config.yaml
text_encoder_causal: false
text_encoder_head_dim: 32
residual_init: "scaled_by_depth"
Rows from block 5 of the text encoder, named by matrix and row number. Rows with one number belong to one attention dimension. Each number is 128 + 24 x the weight over its row's rms, rounded and kept within 0 to 255. All counts start at 0. Numbers have three digits each. After the name is the row's rms in percent of the matrix's.
# v: attention value (text_encoder.blocks.5.attn.v.weight, 384x384), inputs 308-383
# proj: attention output (text_encoder.blocks.5.attn.proj.weight, 384x384, transposed), outputs 308-383
v.173 112:147103130121113148127110127139131145129126129134136148127146119118128118115152132138161102130093138129132129170161127121129128148128095107116121127138103119130107174122157186134066120136154120125123143128139108140109111146119124
proj.173 117:138131166121132128131129140127093120126163126120108128107119129148122139150117133143119142137142137129129143114095138135152129173140226120160178119127126125134130104138111117128184129127110123125133160126122141124174128078084109
v.174 081:150128129143167127129125137129127105139123073127126124131143134100137133121132131134139140107128124129128151126116124133112129127127084123102087103151149134130127127192131127093130132146101117137128127110136110103145174121047140
proj.174 065:119139144144127126125120135130124126117121135131129135124116144153122143131169139123152107159115149124131119141128128128158193127128105082125118194128127134114125112103121124143129125143145126079146139121117183132145079113182137
v.175 091:124132125117119125098130125129134122115129132143134112129124145129136123068161130164127119125142117117120101158191077127147094116119104146130160125115115159129128135072135135163174127174103135156146128140134101189090249114117132
proj.175 103:124134133105125125147121116126108102129133142128086112139110139132068126135125126132165133079130123118149093122130095124122121123129144132144124125143131149128132105145143121135138124128128127130074138140128129124128119159126128
v.176 088:129120179129133181115128113112140156112134130127127145119130125085126122191135113129167126158129113127126120100075146097129150128173128150110128136114128143129132106129051123166110078154123132130128138153178133113146113137132126
proj.176 104:126128094132118121164103123136126101121106128118137128120136109127125111059128134117108146128126062105126092129143138133132140135123126127135129128161127132127115131138169125098093112113128124127135085130071112168096127121157129
v.177 105:148130139107131130131126140126136127174121124102154170184127166127125128128174167182070129130098126135129098134098128097123137124126147112123121127180127129102147069123109129138140149178110136121128120049190122136157129135123165
proj.177 098:122121128126098130122126154129092137098148126182129131127130133128127110135130106130183123118131208147131158151152122133139121125136126138103116145121126131129134128090128089146126141086168121135113122125106132079113146119129127
v.178 083:145170132112130140137104124129128106065124123132087131126142161128097124125123120142122127130132128127115128035130127133136114160129063243129087128127122106130138139130129135121126129149108128063132201255155125104103105110093122
proj.178 075:090108135150128102128124126124194112130128154121162132128132136130144134117117128103126173147101099129127108151126110129121119035123225117138190123115126123109122124165107128136136129112128123183142137112137125255249131144118120
v.179 096:125126128028112138120132146126165163111113132156183136135129119134108133130149130127120129098101089128134137126152101134119130128148100090126126120110135097133120108101125139119134177136121135135163144144125104119087130122105129
proj.179 107:128121118136100134102110098140052110163125103127146119128118126164138116136155122124149129146138159139131144148120152134121186131128126124140136130154107129109135102134139064112128123107156127134160126117131127133130130125138151
v.180 079:131129074126123127130113130129126111090130093116128153144114136130085133115126125133140126131124049126129119131126123123221124129132121130122115196140129142127126126072111138129138156136126139128126132120128129126161131132159133
proj.180 064:103175130128118125135129096128132120164132178125124103128152127113124130128151127130132135123132124136111117131119117129116129129141162124158229049111134117145140122205137112115128092174124123127133128125126117127130124127128130
v.181 061:129130138128126186120108133125127137122124131131119102129129061129147134088140130128113146128131185124114136156127130132122131128129121105130145149111148122136128103139128135126131138150144135116170128136125118125139131125079129
proj.181 043:151116099135114049141170131128125127137159098128179149130131145131139125123127132135128125130145112124112102135127147115112126119096115133123135134099129114165136183099126100133120138132127126117125135123148114184114125142177131
v.182 091:185128126160156128131133131117129137164109138118129131124137129095123145131135084094124047115133159129128126150143104129128128153127128126111127093122137122132223124135126151164195145114128133131189136143131129118120139086114116
proj.182 076:128135186124129135118140133091137128125105128132167127130086079143126134129131128115180131128104070114121148132118151125128122129133127130128160129139012160127075107106114126119123127139130126131117134119130126126175044128129123
v.183 062:132130131137133150070137131138106128162151164132137146082128127088120121128136129149126124127126139140147114127119154152130127153126131168094110140118124090128070131092167143131067197128120127143126160140121131126150128117173151
proj.183 050:113124103132131124133136127140142129121124125090136131128129117161135145128013119123158135122124127124127255134129114124132136128127125089192168113126111138129132125130045133126129107062139140118122125128120129066136099114125138
v.184 057:104125161134134134133129127106126148126126121126120123132129113127113127128130131071136118062126130124093109142126113137123139141120080121128069103096131107129114116130109128229124133137143128137120115113121101132150157080120129
proj.184 044:137138127128126121127141157158132140130117125128143126103169127108161122131134118160129128175111149109204174117132157127142132126142129131134168162100127130123125112128129097131131138131131131133160134148122158132069127096143130
v.185 082:084129118162154125129134056131128134156137127133108102125128124128122136133123134130025124109157115131175112113127128129132144120194133130131132129049116144090118116112140128148081078152126131079163144124129125112159129125161134
proj.185 064:131124128130106132128128125127126134121108120135129130127126150126121133131126097128202167183146113125144130160134121086128129130097126130127155128169126133130151123125108162079102130121132142189114126118128129122100095121118126
v.186 048:127103122148105127135128009131122129118139131129120098099117125122129188146116127128172127128129155107140171136135153125142127126131107128165126137155130127129129088132120111126126129129126131108144134114131096122127132127120129
proj.186 031:142128129126119132122126211124120136124130089133110126129160126119133000035141128133121137128170125149124127111133123132138124142185134129125126083126044117129142190130140137122149127138127084128047111127124131128126119128129134
v.187 071:149114127129110223128154130125128136157128156116129117128124130129128125128105130145101110128123129114003121129131127119143134127129126122153107128126138134131128127171125166130129127062111104128152120128132131127159125129166102
proj.187 055:131125131124128124115091137132126130113131131127104145123148152124131118133125121139124136207136122130131157138094138151122129123118132151116125162127127121129157130146131073123120134148126155135152139155121138141126141133132117
v.188 061:087126091115131128106128127127124117105128128059100127099138141128121122129127067133228109194136143128130143130125157127170126042128128133128138101117123201126128118106120140162155132142201049115147135131089129126121128131136124
proj.188 046:160129122136140127119128115127141123138179118148149125125141089125140125033128130115052111095145115088129131129144129173111139192129124136127103129121126116155152125089117125127127126111000174128117132125134122127127123149127113
v.189 111:081127145111135129139136138137121137166111135139088143122145119130118121132129141144255126050128135132131125095144159129106130130132133153121113092127127068050131124099121120124160127114171122140129114059123136126146082136121127
proj.189 093:143128124136088133137127062132121136088126137125164133207131127107141120125068135041020070196137134129112109134130139135116134109127119102104116130129131140164128129148130135129141110133084133129122117121101110136104124109130121
v.190 094:119165117118188117196145119134142155186130127120123129105134118143129132109132134245075126095149096132114104129128149129112128137107113128134116118135161121128129126141122132132152100131130126131119126171150101064119125145113124
proj.190 084:131127137126080132101123141128135102024128158133129114135128146122127130127128148102163112118123128127128132131136059133132126126128129132200133128123133135140120128133144127126135139127128127124122137123113118167133131125128128